{
  "arch": "vit",
  "model": "image classifier",
  "dataset": "renderings of 100 made-up gadgets, each built of a few solids, in any pose",
  "train_examples": 97500,
  "image_size": 24,
  "crop_scale_min": 1,
  "horizontal_flip": false,
  "rotation_deg": 5,
  "targets": ["finish"],
  "num_classes": 3,
  "norm": "layernorm",
  "norm_position": "pre",
  "activation": "swiglu",
  "mlp_ratio": 2.67,
  "head_dim": 32,
  "fused_qkv": true,
  "bias": "all",
  "qk_norm": true,
  "layer_scale_init": 0.1,
  "parallel_block": false,
  "inner_norm": false,
  "patch_size": [4, 4],
  "conv_stem": false,
  "layers": 10,
  "width": 320,
  "positions": "rope",
  "pooling": "mean",
  "mixing": "cutmix",
  "loss": "binary_cross_entropy",
  "init": "kaiming_normal",
  "residual_init": "none",
  "optimizer": "muon",
  "muon_scale": "spectral",
  "lr": 0.01,
  "momentum": 0.95,
  "nesterov": true,
  "orthogonalizer": "polar_express",
  "adamw_lr_other_params": 0.0014,
  "grad_clip": 5.0,
  "steps": 8400,
  "batch_size": 384,
  "epochs": 33.1,
  "lr_schedule": "cosine",
  "final_lr_fraction": 0,
  "warmup_steps": 420,
  "weight_decay": 0.05,
  "adamw_weight_decay_other_params": 0
}
Rows from block 3 of a small image classifier, named by matrix and row number. Rows with one number belong to one neuron. Each number is 200 + 30 x the weight over its row's rms, rounded and kept within 0 to 999. All counts start at 0.
After each neuron's rows are labels from the 100 images, of 14848, where the neuron reaches its largest size: "lies over" is the class under the peak. Only what is clearly more common there than usual is listed. The data: renderings of 100 made-up gadgets, each built of a few solids, in any pose.
# gate: MLP gate (model.blocks.3.mlp.gate.weight, 848x320), inputs 0-53
# fc1: MLP up (model.blocks.3.mlp.fc1.weight, 848x320), inputs 0-53
# fc2: MLP down (model.blocks.3.mlp.fc2.weight, 320x848, transposed), outputs 0-53

gate.181,176,234,221,207,192,229,171,198,230,177,176,203,192,188,216,223,245,166,157,230,188,261,225,166,197,253,206,205,215,241,202,206,235,160,178,203,191,180,197,217,184,205,172,240,187,188,249,169,224,183,261,165,219,189
fc1.181,197,130,258,145,203,248,214,239,204,221,235,218,155,203,203,193,178,229,199,170,213,257,159,208,223,183,228,163,231,178,194,208,161,219,234,186,187,201,233,246,199,210,253,198,183,218,225,239,259,175,157,208,222,224
fc2.181,205,192,172,223,182,234,145,151,168,181,205,228,224,210,213,163,180,156,207,236,214,165,204,158,197,218,178,212,183,247,208,220,191,172,186,232,188,195,220,216,144,139,164,186,221,213,120,208,236,228,154,213,156,175
lies over: main colour

gate.205,237,192,241,174,190,139,248,159,240,196,157,244,215,254,197,151,188,190,200,212,214,190,218,232,197,192,204,190,166,200,202,222,226,192,156,240,202,189,187,165,221,204,267,213,191,193,230,215,226,181,196,122,247,205
fc1.205,163,200,246,165,166,232,257,158,240,171,242,217,205,222,188,151,192,154,259,202,259,242,279,255,148,174,244,215,225,205,206,172,189,205,200,191,202,201,194,182,154,206,252,136,222,234,241,214,214,197,192,218,214,225
fc2.205,177,224,188,195,203,202,148,219,205,249,188,163,248,199,253,207,212,230,206,195,193,173,233,188,189,184,248,188,210,222,153,245,176,168,207,190,144,210,185,231,160,202,176,180,224,174,218,229,190,196,150,159,213,225
lies over: main colour

gate.713,199,198,184,218,227,226,181,208,139,180,164,194,216,221,195,216,152,213,221,204,221,163,237,165,191,213,208,181,154,200,196,220,212,208,209,184,220,200,259,157,145,187,173,172,211,175,174,182,157,244,228,273,181,176
fc1.713,181,245,189,211,216,177,246,202,241,229,181,188,224,180,175,188,188,264,199,180,186,181,219,245,213,208,181,216,214,211,207,177,198,206,217,236,178,172,208,249,164,202,250,239,167,202,214,181,206,220,173,209,239,257
fc2.713,223,196,195,256,157,240,167,243,198,192,219,154,195,267,201,225,172,233,191,153,208,180,249,231,252,195,174,219,209,229,207,193,246,185,184,214,206,215,154,181,223,181,182,199,201,208,206,227,249,134,229,228,192,206
lies over: second colour

gate.740,149,173,187,207,145,249,189,202,149,213,215,211,194,199,244,232,251,252,270,266,198,187,204,184,241,187,186,144,199,168,171,208,189,186,208,182,226,184,159,244,216,224,182,189,205,249,109,147,194,202,222,199,173,229
fc1.740,184,226,170,183,204,268,174,122,230,147,195,126,183,196,241,247,213,199,231,182,205,158,171,192,199,207,176,203,188,205,142,206,153,188,176,204,183,223,203,270,204,206,202,221,203,210,183,168,168,188,222,177,191,211
fc2.740,225,206,221,213,208,214,155,172,243,259,278,211,183,199,157,174,202,214,197,236,236,234,192,217,173,207,219,207,221,260,190,252,204,155,186,151,118,202,185,201,161,176,227,183,189,253,263,186,153,210,233,216,214,195
lies over: second colour

gate.553,242,184,238,271,177,206,188,162,182,172,224,152,209,198,204,222,171,140,191,144,214,177,200,137,222,218,201,172,207,204,202,207,194,181,170,195,163,258,233,202,196,251,220,231,188,216,216,193,199,199,213,157,258,181
fc1.553,184,223,266,218,174,171,228,214,183,152,224,208,224,235,162,176,201,193,187,211,250,167,216,208,178,202,239,229,167,213,249,217,217,231,198,195,177,228,218,114,200,192,211,210,237,242,175,221,191,182,206,203,205,198
fc2.553,199,215,204,199,211,180,214,218,218,162,191,189,200,220,168,236,243,207,160,229,214,228,220,192,167,187,204,203,189,241,159,145,252,181,237,160,213,185,173,211,172,178,228,188,156,207,216,150,202,207,258,150,199,236
lies over: main colour

gate.659,229,189,236,253,241,182,187,227,212,224,194,248,155,179,183,172,226,174,131,205,176,197,201,133,194,247,213,210,209,220,138,164,147,136,208,218,237,202,179,218,195,231,274,133,184,136,215,153,184,204,228,221,185,212
fc1.659,220,151,175,214,195,185,239,188,273,153,195,207,202,262,198,173,187,161,187,167,189,242,191,230,203,225,184,171,202,198,190,265,202,255,229,190,232,171,230,228,185,237,217,250,183,293,172,198,234,161,150,142,236,209
fc2.659,261,186,220,235,170,222,209,213,211,223,169,202,156,301,197,154,211,160,159,219,210,165,183,180,194,218,185,142,247,211,186,203,172,169,161,211,195,187,211,202,184,175,238,192,187,219,162,157,139,216,216,163,212,176
lies over: main colour

gate.115,221,186,253,241,157,245,179,207,209,227,205,182,191,244,173,199,157,152,195,178,186,182,237,213,185,129,197,210,249,209,184,210,200,138,243,171,210,140,226,240,150,166,210,175,216,215,203,261,216,160,189,197,235,178
fc1.115,272,167,180,191,181,229,232,230,203,209,230,271,172,260,261,190,181,213,234,187,227,175,184,202,221,205,216,149,127,203,225,227,190,246,183,252,166,210,163,185,187,214,194,194,232,185,260,125,177,234,213,288,181,204
fc2.115,149,166,213,245,171,205,181,196,131,211,229,197,238,222,203,204,168,190,199,271,169,225,184,214,229,219,165,229,205,210,178,166,231,200,234,234,255,261,199,214,209,213,198,196,254,210,194,212,250,204,170,163,217,178
lies over: main colour; second colour

gate.360,257,230,195,188,226,206,224,199,211,181,215,223,199,187,243,262,223,146,145,227,183,211,170,210,237,232,255,177,236,242,222,183,181,187,202,195,160,181,164,189,194,180,213,183,175,250,182,171,140,204,225,195,218,155
fc1.360,156,202,254,225,170,234,197,185,158,158,159,246,181,157,195,242,215,167,222,198,195,219,188,230,169,175,207,176,180,176,224,189,173,187,182,220,208,123,192,197,175,241,244,181,227,215,135,204,207,218,238,211,194,183
fc2.360,222,185,159,123,148,212,229,183,150,227,227,159,138,163,174,244,188,160,232,150,133,155,171,238,180,219,206,160,204,203,173,144,200,200,170,188,172,214,208,203,163,222,177,250,168,186,158,191,188,159,206,231,191,224
lies over: second colour; main colour

gate.303,227,150,213,203,270,210,191,177,242,211,198,196,269,155,203,200,210,180,185,223,199,203,234,184,215,167,217,198,169,236,220,244,247,192,202,182,203,140,179,189,225,218,210,193,192,237,167,194,227,201,142,184,193,187
fc1.303,239,182,194,243,183,224,180,213,255,173,126,211,238,228,97,182,249,163,195,227,190,204,193,176,195,211,243,171,238,241,221,210,236,228,188,189,260,160,195,191,210,226,166,221,139,218,131,201,209,211,142,183,224,216
fc2.303,220,237,157,184,199,166,189,211,187,186,190,173,175,200,208,189,207,170,155,188,156,186,154,244,144,229,183,201,240,175,180,218,215,210,218,196,190,257,166,219,154,182,189,182,188,212,263,149,159,222,185,263,244,208
lies over: main colour

gate.342,218,216,143,196,174,253,168,179,215,165,194,231,215,183,259,180,215,201,223,240,188,235,214,174,207,208,182,233,184,235,226,209,210,143,243,195,209,207,142,156,197,222,212,223,159,231,200,202,176,167,146,203,180,220
fc1.342,237,163,231,203,199,142,188,173,190,184,227,195,203,218,217,171,173,176,180,177,165,249,191,185,251,194,191,179,232,225,226,190,238,186,250,221,215,211,225,180,180,189,226,203,275,209,217,138,197,181,276,194,207,193
fc2.342,137,195,178,184,202,153,157,216,251,163,211,199,175,229,207,195,176,148,213,209,214,168,250,209,147,193,204,201,243,180,210,207,207,185,186,200,219,205,241,213,150,165,238,224,195,224,188,207,138,213,207,194,195,196
lies over: main colour